{
  "train_examples": 78125,
  "time_shift_ms": 50,
  "norm": "batchnorm",
  "activation": "relu",
  "depths": [1, 1, 1],
  "rnn_layers": 6,
  "adamw_lr_other_params": 0.00093,
  "adamw_weight_decay_other_params": 0
}
Rows from block 2 of a small sound classifier, named by matrix and row number. Each number is 50 + 12 x the weight over its row's rms, rounded and kept within 0 to 99. All counts start at 0.
Before each channel's rows are labels from the 100 clips, of 14976, where the channel reaches its highest value: "loudest band" is the band of the loudest frequency at the time of the peak. Only what is clearly more common there than usual is listed. The data: struck, bounced, scraped and rolled objects made by modal synthesis.
# conv: width-3 conv, stride 2 (model.blocks.2.conv.weight, 288x240x3, each kernel summed), inputs 120-239

loudest band: 500 to 1000 Hz
conv.161:43 51 49 30 48 51 62 76 53 53 50 58 29 58 72 32 46 43 58 39 51 58 45 50 40 42 42 46 55 33 59 68 81 65 67 46 22 39 43 58 50 81 56 48 50 55 39 43 50 35 48 40 53 36 52 61 49 53 61 35 42 38 58 35 45 54 37 57 60 51 56 37 20 30 52 52 62 46 51 67 54 48 62 44 55 66 49 49 43 49 77 40 35 45 55 49 71 69 58 27 44 52 37 51 48 39 52 53 44 45 47 46 40 55 63 69 51 32 65 44

loudest band: 1000 to 2000 Hz
conv.162:60 27 56 54 53 45 68 28 65 47 58 49 49 67 56 53 42 64 47 51 43 51 70 44 62 52 40 63 20 40 45 45 42 52 42 45 48 52 47 45 42 49 40 62 49 45 58 47 45 52 40 41 71 61 64 49 39 62 39 48 51 70 69 59 45 31 56 56 44 40 35 47 43 68 67 56 47 58 66 65 76 55 44 63 62 60 47 54 49 40 56 57 67 39 61 64 42 34 40 53 62 52 49 38 55 55 32 60 43 44 46 58 39 41 36 61 55 51 55 62

loudest band: 500 to 1000 Hz
conv.2:41 68 45 44 52 68 54 51 39 30 49 41 43 38 42 51 34 51 72 33 56 60 34 66 66 27 75 69 56 27 51 53 55 38 49 59 47 36 57 38 53 68 42 36 43 27 62 53 63 57 60 62 54 43 44 47 48 50 61 52 55 56 45 44 51 38 43 57 66 38 36 65 57 45 86 53 60 23 54 64 54 34 74 53 36 59 64 54 53 46 31 38 56 34 39 46 56 40 39 50 48 46 75 60 57 50 52 51 52 51 71 72 45 36 41 61 54 47 52 33

loudest band: 1000 to 2000 Hz
conv.163:58 46 72 56 54 27 60 46 74 33 41 38 44 73 60 45 49 36 42 52 68 53 47 64 61 57 48 43 49 50 59 43 45 26 53 36 72 28 37 53 41 54 55 51 42 56 56 43 51 47 36 46 66 62 48 56 37 73 74 60 40 74 44 51 65 35 54 49 43 20 72 88 31 46 53 46 48 65 56 63 47 53 40 45 79 56 44 52 55 66 53 65 32 53 35 59 40 45 48 43 59 42 56 37 36 42 56 53 49 52 57 51 40 21 49 47 61 47 43 53

loudest band: 1000 to 2000 Hz
conv.207:28 51 35 44 66 64 31 54 67 50 50 43 37 45 41 55 63 37 78 35 68 39 33 76 51 50 46 45 41 69 46 59 75 56 46 32 32 68 51 37 64 52 58 61 41 44 42 49 42 60 54 35 63 42 43 55 46 26 53 65 50 39 61 63 53 47 34 47 23 57 45 44 66 40 27 49 48 31 52 57 49 33 62 42 40 47 49 50 43 38 65 40 52 40 43 52 49 67 51 65 44 59 32 40 36 57 39 66 64 53 42 63 48 47 52 55 52 47 55 59

loudest band: 1000 to 2000 Hz
conv.158:61 55 65 57 29 48 64 53 52 73 64 50 49 37 35 49 53 40 46 44 52 61 29 47 37 56 30 44 63 25 56 43 43 47 71 27 29 53 55 57 47 24 31 60 56 38 24 38 40 57 24 52 34 35 56 38 51 46 50 66 34 53 43 64 46 54 41 55 42 58 75 35 35 44 25 35 54 37 51 46 46 75 62 33 59 52 35 26 52 43 38 30 66 46 52 29 56 53 44 50 60 53 43 67 50 41 46 41 34 50 53 50 48 52 53 43 49 55 55 70

loudest band: 500 to 1000 Hz
conv.6:57 62 81 58 35 42 49 51 39 58 38 52 35 59 52 66 51 50 72 65 66 39 49 43 27 42 33 65 49 48 54 46 40 25 55 52 60 64 48 56 41 61 54 38 41 65 35 62 42 49 49 58 61 60 49 71 65 57 44 51 61 39 79 54 51 52 63 45 37 72 48 15 61 55 46 41 29 41 57 52 65 68 43 54 51 40 33 33 43 48 49 46 43 83 50 21 36 71 40 42 35 75 64 54 55 50 48 50 63 53 54 34 51 48 55 40 40 59 19 58

loudest band: 1000 to 2000 Hz
conv.247:57 34 65 51 58 50 53 54 19 65 59 41 50 58 68 68 68 79 60 46 46 14 62 53 47 41 46 49 48 26 49 45 58 56 63 77 66 55 75 61 57 33 69 48 48 61 37 35 47 52 47 47 56 60 80 71 64 53 54 58 41 57 43 57 50 37 49 49 57 62 56 46 37 38 54 39 54 48 62 48 60 35 67 79 60 52 66 39 48 52 43 72 46 52 41 56 24 74 77 73 52 53 56 62 75 43 65 64 56 55 51 49 71 46 49 48 56 64 44 52

loudest band: 500 to 1000 Hz
conv.116:62 78 55 39 44 21 72 50 46 60 48 82 79 66 48 33 50 32 56 56 59 51 47 73 45 85 65 63 58 38 71 37 54 78 59 64 62 60 47 57 51 59 42 54 37 57 38 69 46 25 65 42 49 36 57 57 39 51 49 53 51 47 48 51 59 74 33 45 54 49 55 61 56 58 34 62 51 59 58 52 61 54 52 54 58 57 55 44 70 47 57 32 55 43 28 47 59 40 37 48 61 46 55 68 48 45 37 48 45 42 67 50 55 40 36 66 62 57 47 59

loudest band: 1000 to 2000 Hz
conv.99:43 48 78 46 60 57 61 50 35 87 49 58 52 40 40 65 67 46 58 72 53 53 54 52 34 57 50 48 64 45 72 34 67 62 49 40 41 64 36 59 57 26 58 34 56 31 46 72 52 36 51 48 61 55 43 48 41 46 49 55 46 54 65 52 66 47 54 49 40 50 56 65 46 28 40 39 48 57 49 39 52 29 57 47 34 44 67 23 45 55 47 24 59 46 59 60 56 34 47 41 50 50 52 68 41 56 35 53 28 55 58 57 72 65 57 38 74 48 60 46

loudest band: 1000 to 2000 Hz
conv.170:46 52 63 43 58 53 34 59 56 59 73 60 57 31 86 64 58 41 42 41 60 54 63 54 71 54 67 55 44 60 41 48 58 50 50 57 77 53 36 66 72 49 64 39 53 45 47 39 71 57 78 38 55 58 46 38 51 53 50 57 64 27 65 57 40 58 71 51 32 57 47 42 52 58 51 32 30 57 61 48 48 60 64 42 69 65 49 41 57 44 41 46 61 59 40 40 45 43 42 57 44 43 34 50 69 54 49 51 43 41 67 38 43 64 58 33 47 73 46 45

loudest band: 1000 to 2000 Hz
conv.183:52 50 51 53 46 43 29 65 38 55 26 46 63 50 48 52 50 52 58 67 48 41 37 59 27 55 48 43 64 50 70 41 60 77 54 49 40 78 38 79 66 47 44 39 50 28 32 64 62 63 39 43 50 58 59 46 40 68 48 32 74 62 32 77 72 50 38 46 56 46 36 71 53 49 52 51 31 58 46 49 63 54 62 48 40 50 71 61 46 48 50 36 56 70 56 59 31 53 47 64 52 40 31 42 75 44 35 65 54 62 68 49 41 32 36 55 35 57 73 61

loudest band: 4000 to 8000 Hz
conv.41:38 43 35 47 48 55 50 27 53 76 50 63 45 49 67 44 46 49 35 54 79 36 32 49 52 55 38 22 61 43 28 36 53 58 62 45 63 62 45 66 41 37 55 63 57 33 44 39 49 46 50 52 46 42 63 39 53 33 51 47 60 59 50 33 69 32 25 53 62 31 94 54 55 55 61 32 59 55 41 45 40 36 52 47 49 74 47 37 44 28 64 42 29 62 48 51 45 52 23 50 54 54 51 35 39 56 51 59 36 24 38 59 39 21 67 64 42 56 43 66

loudest band: 500 to 1000 Hz
conv.269:88 66 64 49 35 59 76 53 57 37 52 42 63 72 54 52 57 34 69 68 54 30 79 57 59 56 72 72 45 62 63 47 56 43 45 41 51 48 61 49 46 52 52 40 53 38 47 53 66 78 58 69 35 40 48 40 59 50 39 70 47 41 47 84 47 56 58 55 32 45 33 57 28 50 76 54 75 68 54 41 57 59 62 54 49 80 54 51 47 48 54 57 44 64 48 68 50 56 61 51 41 33 52 51 45 58 50 38 40 48 59 22 66 55 76 67 30 49 28 58

loudest band: 4000 to 8000 Hz
conv.173:43 47 40 47 47 46 22 46 61 49 44 37 52 52 32 44 47 59 40 37 51 63 37 60 50 60 50 47 44 46 50 40 52 43 35 28 35 64 54 51 47 31 39 62 24 51 46 40 47 56 62 30 64 30 51 58 67 78 57 47 38 49 47 53 63 40 64 64 64 56 56 52 69 55 39 49 52 41 52 72 68 49 50 64 42 55 49 53 32 55 64 39 41 39 55 45 59 31 65 55 58 46 34 45 49 50 65 36 38 38 32 27 47 44 42 27 61 45 60 49

loudest band: 500 to 1000 Hz
conv.273:68 50 39 52 51 70 66 47 40 51 37 46 60 40 42 51 64 36 51 71 41 56 34 66 44 53 37 63 20 40 25 49 48 62 56 51 36 38 51 50 49 35 53 49 56 63 35 49 52 51 37 58 41 42 41 55 75 48 54 45 50 40 55 31 32 43 39 35 31 58 46 63 54 33 34 60 44 48 57 39 40 44 68 47 18 56 71 51 53 50 44 79 52 47 55 58 62 51 42 65 44 21 43 43 42 51 32 51 74 66 59 61 67 56 55 41 43 28 37 38

loudest band: 1000 to 2000 Hz
conv.193:41 50 39 40 48 32 47 67 63 75 56 51 59 40 84 63 56 43 60 50 65 52 40 63 64 69 44 37 51 60 78 38 44 47 65 35 78 49 43 54 33 64 47 44 55 45 59 31 63 43 52 42 38 63 50 49 40 30 45 70 39 37 47 39 45 50 56 50 37 43 48 66 75 47 48 47 52 49 41 66 76 56 56 65 33 57 64 67 58 40 64 66 35 50 55 49 28 59 45 61 44 44 46 60 65 45 36 49 56 53 63 34 44 49 66 34 83 29 34 55

loudest band: 1000 to 2000 Hz
conv.87:65 49 46 46 32 56 48 40 60 54 41 51 35 66 33 58 54 34 71 51 68 68 50 37 46 53 25 50 58 50 34 60 65 37 62 37 54 31 54 44 40 67 55 56 44 46 35 41 69 53 66 32 52 24 39 28 52 39 52 40 52 65 63 42 63 45 59 72 53 60 68 51 52 61 37 40 47 47 62 32 45 40 29 36 33 63 62 50 58 47 45 31 65 63 41 47 47 35 61 20 42 52 34 54 28 46 38 31 56 52 41 43 40 43 58 24 34 50 64 59

loudest band: 1000 to 2000 Hz
conv.187:58 50 53 48 76 37 64 70 77 50 47 45 58 44 36 34 50 43 38 33 54 40 59 48 34 67 51 80 59 35 68 29 60 68 54 49 51 65 62 38 67 50 58 57 37 35 54 55 43 54 54 56 59 56 48 44 50 62 66 52 60 25 37 47 29 61 46 47 57 52 35 61 62 37 52 34 60 54 42 42 56 56 38 42 37 71 32 46 59 95 55 35 63 30 37 44 72 56 71 40 32 46 51 44 38 43 35 57 39 63 61 39 64 65 48 49 55 41 39 59

loudest band: 500 to 1000 Hz
conv.150:37 51 51 38 16 33 36 53 51 46 52 46 48 63 66 42 59 37 54 70 64 38 58 52 34 36 64 38 41 27 52 53 42 24 30 41 44 53 31 43 56 44 42 37 44 38 56 75 46 39 35 68 44 46 58 50 60 53 47 57 34 47 34 41 45 55 50 55 45 36 41 49 60 54 63 41 46 73 34 44 50 73 38 49 51 46 68 74 45 50 53 60 31 40 53 54 48 37 63 72 39 44 49 41 56 69 36 41 22 47 44 50 42 31 65 55 58 48 63 40

loudest band: 500 to 1000 Hz
conv.262:55 67 43 39 30 47 40 50 54 66 20 64 60 42 59 72 44 50 68 55 54 29 34 50 52 49 81 54 34 38 59 59 47 47 45 45 46 46 53 54 42 37 70 61 40 52 44 50 62 37 58 57 51 42 51 61 49 28 46 43 78 34 59 48 51 58 54 39 74 46 39 42 70 59 31 45 63 39 60 37 50 53 64 50 66 34 54 59 71 53 36 52 44 62 45 69 45 62 73 42 41 54 57 61 33 55 39 62 81 48 51 61 41 45 67 53 66 33 33 52

loudest band: 500 to 1000 Hz
conv.76:67 74 61 63 54 20 63 48 57 48 44 47 56 50 64 59 57 40 55 69 55 51 48 74 50 42 55 48 48 57 57 38 35 38 74 37 52 64 60 34 57 65 61 49 34 53 55 38 43 50 76 51 50 41 55 50 61 55 52 51 52 40 63 35 77 32 73 39 60 57 51 44 52 73 59 48 29 53 55 57 50 48 39 44 55 43 62 55 60 59 40 48 47 59 26 46 49 44 43 43 45 58 29 63 30 50 58 16 52 37 55 43 47 62 33 39 40 54 49 56

loudest band: 1000 to 2000 Hz
conv.21:61 72 40 47 51 60 58 70 57 56 57 61 45 40 41 62 42 40 50 34 61 71 58 57 34 43 81 30 36 40 51 51 43 60 48 44 51 56 49 55 51 56 72 25 57 30 59 37 55 59 52 50 60 47 52 54 56 48 43 42 56 65 42 45 53 31 40 45 61 44 26 41 56 54 46 45 62 27 54 51 51 65 49 53 30 58 78 61 40 72 58 62 46 32 26 57 55 43 35 52 33 52 51 70 42 59 40 39 50 44 64 68 43 66 59 59 52 40 43 52

loudest band: 500 to 1000 Hz
conv.46:51 60 37 51 49 49 40 66 45 44 59 55 45 31 57 33 41 49 53 57 64 62 72 51 58 59 46 76 48 78 65 64 48 66 48 58 65 36 65 51 60 60 59 53 44 50 63 63 59 40 51 49 39 67 33 51 22 58 51 53 53 68 43 44 46 45 44 44 65 56 49 48 49 53 64 60 54 42 52 38 60 37 53 64 73 36 38 72 34 49 57 38 75 36 73 44 52 54 56 53 57 68 42 69 61 53 61 55 39 49 33 53 61 43 28 41 47 40 51 44

loudest band: 250 to 500 Hz
conv.244:45 46 40 46 57 39 39 47 68 56 41 50 58 38 44 63 73 30 35 48 46 36 56 32 37 45 56 39 40 57 39 29 68 63 63 39 73 48 55 59 23 65 35 36 41 68 66 38 56 54 47 48 48 59 51 71 58 56 63 38 63 40 49 49 60 35 48 37 60 48 48 44 52 53 32 37 57 54 32 43 50 34 42 37 38 53 41 60 59 53 60 43 55 28 57 46 30 44 35 31 30 60 42 50 42 63 45 59 76 54 55 52 38 42 41 56 55 34 39 36

loudest band: 500 to 1000 Hz
conv.189:58 17 68 55 34 52 77 57 38 44 32 39 36 63 69 52 47 49 69 51 53 47 58 32 52 59 37 38 47 71 48 47 38 42 68 45 56 73 52 50 37 45 72 33 42 41 44 50 42 35 60 43 62 27 56 36 60 59 45 42 51 62 61 34 72 45 42 60 44 58 27 16 28 68 48 46 35 53 42 47 64 50 54 48 53 41 54 40 64 60 32 40 62 64 60 44 47 52 51 51 67 53 31 42 43 43 37 35 44 49 28 52 40 27 49 44 38 52 59 49

loudest band: 1000 to 2000 Hz
conv.83:74 66 48 29 78 45 54 38 42 72 47 40 63 52 56 67 63 45 56 35 67 33 38 64 52 55 58 63 43 73 62 55 56 49 95 31 67 31 53 49 60 36 57 29 53 57 45 48 44 38 56 49 50 44 54 46 48 77 43 57 55 58 45 63 63 28 30 46 50 46 72 38 50 59 52 45 51 25 55 47 63 39 48 58 57 71 50 44 67 47 49 53 41 40 59 51 64 47 42 32 50 46 58 51 59 47 51 40 29 44 27 45 51 56 36 71 53 49 53 65

loudest band: 500 to 1000 Hz
conv.229:42 65 67 24 55 52 60 48 56 46 50 50 45 52 63 50 75 62 56 39 46 39 37 40 63 32 69 51 50 49 54 61 56 54 49 61 47 47 58 42 57 61 42 47 50 43 43 09 48 55 56 56 52 45 65 65 28 47 43 31 35 48 63 50 35 49 48 48 57 52 49 53 42 52 45 66 63 68 33 38 40 61 64 64 46 41 67 34 60 52 56 41 58 46 63 48 41 56 62 99 58 51 60 31 43 80 65 59 53 45 55 60 59 62 37 81 70 37 47 49

loudest band: 250 to 500 Hz
conv.98:53 34 45 49 53 51 38 48 54 62 55 49 36 51 38 52 42 51 52 59 56 65 53 37 53 46 61 53 35 51 45 55 42 25 42 51 59 39 53 36 62 54 53 38 28 50 56 18 42 59 37 51 58 55 41 25 43 61 44 43 32 56 64 29 52 57 58 56 66 45 38 47 57 56 51 31 62 67 47 46 44 58 64 43 32 27 57 61 38 58 59 51 83 51 51 61 29 46 35 47 56 70 47 52 71 44 31 79 57 49 39 71 56 71 60 71 59 30 43 46

loudest band: 250 to 500 Hz
conv.164:31 59 56 43 26 49 52 44 62 53 57 53 48 47 49 44 55 49 47 55 45 32 57 26 33 25 59 57 39 42 54 36 42 65 67 49 53 45 45 36 26 42 55 38 48 52 63 43 51 57 46 80 52 46 51 50 26 30 36 46 56 53 42 41 40 38 57 67 57 68 43 43 76 54 69 52 44 54 37 47 33 45 62 59 32 29 71 35 56 51 40 43 52 45 49 37 39 49 28 42 40 59 58 53 42 72 38 27 56 30 41 48 48 28 43 57 55 57 50 45

loudest band: 1000 to 2000 Hz
conv.66:31 56 60 51 54 57 57 47 73 19 33 46 56 70 54 46 14 57 47 57 41 58 33 43 51 49 43 53 46 62 72 44 42 65 71 60 59 63 48 37 66 34 71 35 45 43 28 55 42 57 59 44 44 25 33 36 44 52 58 66 44 45 41 64 52 63 57 68 45 42 44 60 45 53 70 73 47 48 47 35 70 50 72 63 56 47 61 57 49 53 56 58 53 32 68 55 52 51 44 44 32 50 72 58 57 41 53 62 60 72 42 46 74 37 54 26 45 34 62 54

loudest band: 500 to 1000 Hz
conv.54:44 56 71 41 41 59 27 54 33 85 63 48 54 37 50 49 40 52 66 43 53 56 29 55 55 55 50 41 56 47 35 55 54 69 71 33 48 27 47 37 49 47 41 59 51 54 57 65 52 50 44 46 55 42 51 37 36 63 53 46 49 35 64 48 71 27 58 51 38 44 29 53 40 50 51 63 65 54 34 43 44 63 53 52 74 49 55 72 58 62 53 50 71 49 51 29 61 43 56 55 49 56 38 59 51 59 44 29 32 54 48 44 48 32 62 60 38 45 51 56

loudest band: 500 to 1000 Hz
conv.259:47 53 67 55 56 43 49 61 43 50 79 51 69 47 38 24 48 50 59 49 54 63 72 55 47 47 59 59 56 57 32 27 52 66 49 38 55 55 53 55 51 38 53 46 39 43 32 59 47 40 44 36 40 41 47 62 43 57 45 58 54 50 28 32 54 43 55 65 23 51 59 39 44 54 48 44 41 43 57 50 50 57 37 56 76 59 69 49 62 55 46 56 32 26 46 31 48 28 69 32 59 55 32 47 41 49 57 37 50 42 48 62 52 58 67 53 62 27 41 47

loudest band: 1000 to 2000 Hz
conv.226:50 50 51 58 53 25 51 34 66 58 46 49 69 45 54 68 31 53 55 49 52 33 51 55 59 86 48 59 39 50 57 48 48 57 54 36 57 33 48 47 66 49 74 44 53 64 44 43 51 67 44 64 71 55 50 45 46 30 61 33 50 43 58 25 52 59 45 53 61 51 65 40 75 50 49 40 53 35 11 33 50 23 44 52 32 73 34 49 48 48 64 50 70 56 30 42 68 68 43 63 24 46 44 49 57 40 38 39 68 31 39 52 58 58 55 48 40 56 58 51

loudest band: 500 to 1000 Hz
conv.209:68 57 58 43 38 33 54 73 43 29 43 71 60 55 57 62 43 56 58 60 63 32 45 57 31 53 47 59 55 53 51 43 48 35 32 44 56 58 58 43 57 64 53 51 57 42 57 68 55 50 42 33 59 49 45 59 21 48 77 69 67 47 59 50 39 49 52 39 58 69 45 32 50 75 67 39 62 49 34 42 66 60 26 44 52 35 46 35 46 44 43 49 37 60 48 43 49 73 44 44 36 43 55 38 38 62 51 70 30 64 73 83 32 51 53 60 63 66 68 63

loudest band: 1000 to 2000 Hz
conv.197:58 21 47 38 40 58 74 47 48 19 57 61 33 60 23 44 54 49 65 52 49 51 47 60 49 45 46 59 48 40 53 47 44 67 52 42 59 50 36 54 35 35 41 47 52 58 45 51 43 54 50 52 60 44 54 42 21 33 53 51 46 29 69 39 65 60 60 77 32 67 55 46 33 36 37 57 49 17 53 34 60 46 66 45 59 89 43 36 58 60 37 53 47 69 55 45 37 50 47 35 41 46 31 75 54 60 46 49 55 53 54 32 57 57 37 43 27 54 48 51

loudest band: 500 to 1000 Hz
conv.185:41 62 44 26 50 46 44 48 17 53 35 58 19 40 60 35 52 53 34 14 39 31 45 62 44 29 56 53 53 25 70 49 58 50 49 42 68 18 59 33 35 54 58 22 58 57 53 36 46 61 52 59 44 47 42 34 49 41 36 38 50 32 53 43 44 52 44 48 50 33 46 36 45 62 69 69 73 59 65 53 65 72 46 51 47 50 59 56 53 60 57 52 56 42 62 41 37 47 53 43 34 47 40 48 53 46 41 37 49 26 55 60 49 49 46 40 52 23 34 52

loudest band: 250 to 500 Hz
conv.108:61 79 48 61 79 65 48 61 66 56 55 43 42 45 43 43 54 44 31 25 56 68 23 61 49 44 46 43 34 32 56 44 48 49 47 44 49 46 52 46 40 64 59 49 56 76 65 28 64 71 53 43 53 49 44 54 41 39 52 44 43 61 78 47 52 42 68 51 53 63 33 47 42 44 53 53 66 66 33 40 61 77 62 41 53 40 56 54 55 36 54 42 39 42 66 44 15 62 60 65 51 54 59 54 46 57 42 56 56 51 70 63 50 51 46 47 44 46 41 44

loudest band: 1000 to 2000 Hz
conv.114:43 31 48 53 44 43 46 45 56 52 65 43 67 53 70 39 34 46 41 52 28 43 49 51 40 36 37 35 61 60 54 44 50 59 69 56 30 79 52 35 36 53 55 37 72 54 36 45 52 64 41 39 63 65 38 59 37 71 41 59 59 35 53 36 34 54 55 53 40 54 50 60 58 83 50 54 42 40 56 46 35 54 48 48 65 42 47 51 60 62 59 43 32 59 51 57 78 60 52 59 65 33 43 61 67 53 34 79 57 54 47 51 57 53 56 47 71 61 56 59

loudest band: 1000 to 2000 Hz
conv.104:49 54 60 48 43 56 48 35 66 72 64 40 54 33 61 51 42 47 49 63 42 48 55 48 41 35 36 59 41 46 36 56 38 44 49 47 56 44 40 46 46 41 53 57 46 50 31 55 26 36 52 45 44 33 49 42 67 50 58 55 56 43 72 33 57 74 59 38 46 71 35 37 71 40 71 63 61 46 65 56 50 33 56 67 70 60 80 49 58 54 23 38 43 39 60 59 58 64 52 37 60 63 51 57 46 71 62 44 41 40 43 64 61 59 30 46 58 62 57 57

loudest band: 500 to 1000 Hz
conv.131:42 75 53 51 46 37 66 52 44 41 72 31 59 50 59 41 50 34 62 44 81 74 65 65 56 51 65 63 75 52 54 50 47 57 91 62 60 50 40 64 71 53 41 57 42 73 64 63 47 43 46 51 64 48 55 45 52 44 50 56 50 70 88 40 36 52 50 52 64 47 41 50 66 69 46 35 39 43 72 51 61 51 46 39 65 56 51 66 54 46 51 72 49 50 40 58 73 37 57 65 57 44 56 75 46 54 49 48 53 43 41 47 39 41 38 35 42 42 46 43

loudest band: 1000 to 2000 Hz
conv.213:63 46 47 58 61 57 46 49 45 28 44 61 65 54 49 30 38 53 52 58 47 53 47 49 50 40 34 57 40 53 50 45 78 48 46 46 62 29 85 31 55 48 61 92 39 31 37 66 59 60 56 67 44 63 53 52 57 71 54 61 45 19 44 43 72 48 47 45 36 54 44 57 37 52 54 84 67 74 50 49 49 59 52 59 50 41 18 40 61 49 62 53 55 42 47 50 59 36 42 62 47 60 66 54 44 37 47 48 52 70 54 38 56 70 54 40 45 68 48 54

loudest band: 250 to 500 Hz
conv.18:57 48 35 55 73 51 33 41 59 55 43 54 56 60 61 53 50 54 41 54 42 38 47 13 39 42 49 46 49 68 23 48 40 45 33 48 40 69 54 46 54 51 65 44 35 62 68 39 63 30 55 35 43 52 47 69 58 60 44 27 56 53 25 27 48 56 51 69 35 56 54 53 35 65 70 47 59 45 36 22 50 38 47 68 56 38 39 34 34 37 33 30 61 48 49 27 53 54 43 52 34 54 65 49 39 53 64 56 46 51 21 51 52 73 65 42 68 54 38 51

loudest band: 1000 to 2000 Hz
conv.15:45 36 68 52 68 33 56 50 63 34 49 43 67 56 47 49 43 56 55 56 64 56 68 88 79 64 51 44 51 53 60 54 42 65 59 59 69 69 70 59 65 61 62 50 41 71 69 60 38 46 37 59 58 58 47 75 40 50 47 63 40 57 50 53 37 81 54 19 42 43 71 76 66 53 61 34 46 46 53 57 54 64 24 44 27 58 37 47 49 28 36 61 44 35 60 56 36 60 51 42 42 51 32 40 62 49 41 31 40 57 40 46 60 52 61 28 64 47 52 57

loudest band: 1000 to 2000 Hz
conv.59:57 43 35 79 24 58 35 52 33 39 57 42 62 46 55 55 44 35 55 38 47 54 43 55 51 57 42 55 41 29 41 53 44 45 57 42 49 40 55 58 44 53 72 72 50 44 41 64 40 47 55 68 57 28 40 49 45 53 36 54 43 51 46 34 56 50 19 43 38 40 52 49 45 52 44 50 45 26 55 49 40 39 39 49 45 54 64 48 61 50 63 45 56 53 42 75 44 62 40 32 51 40 38 82 36 67 40 37 69 62 61 53 41 37 48 31 34 45 53 41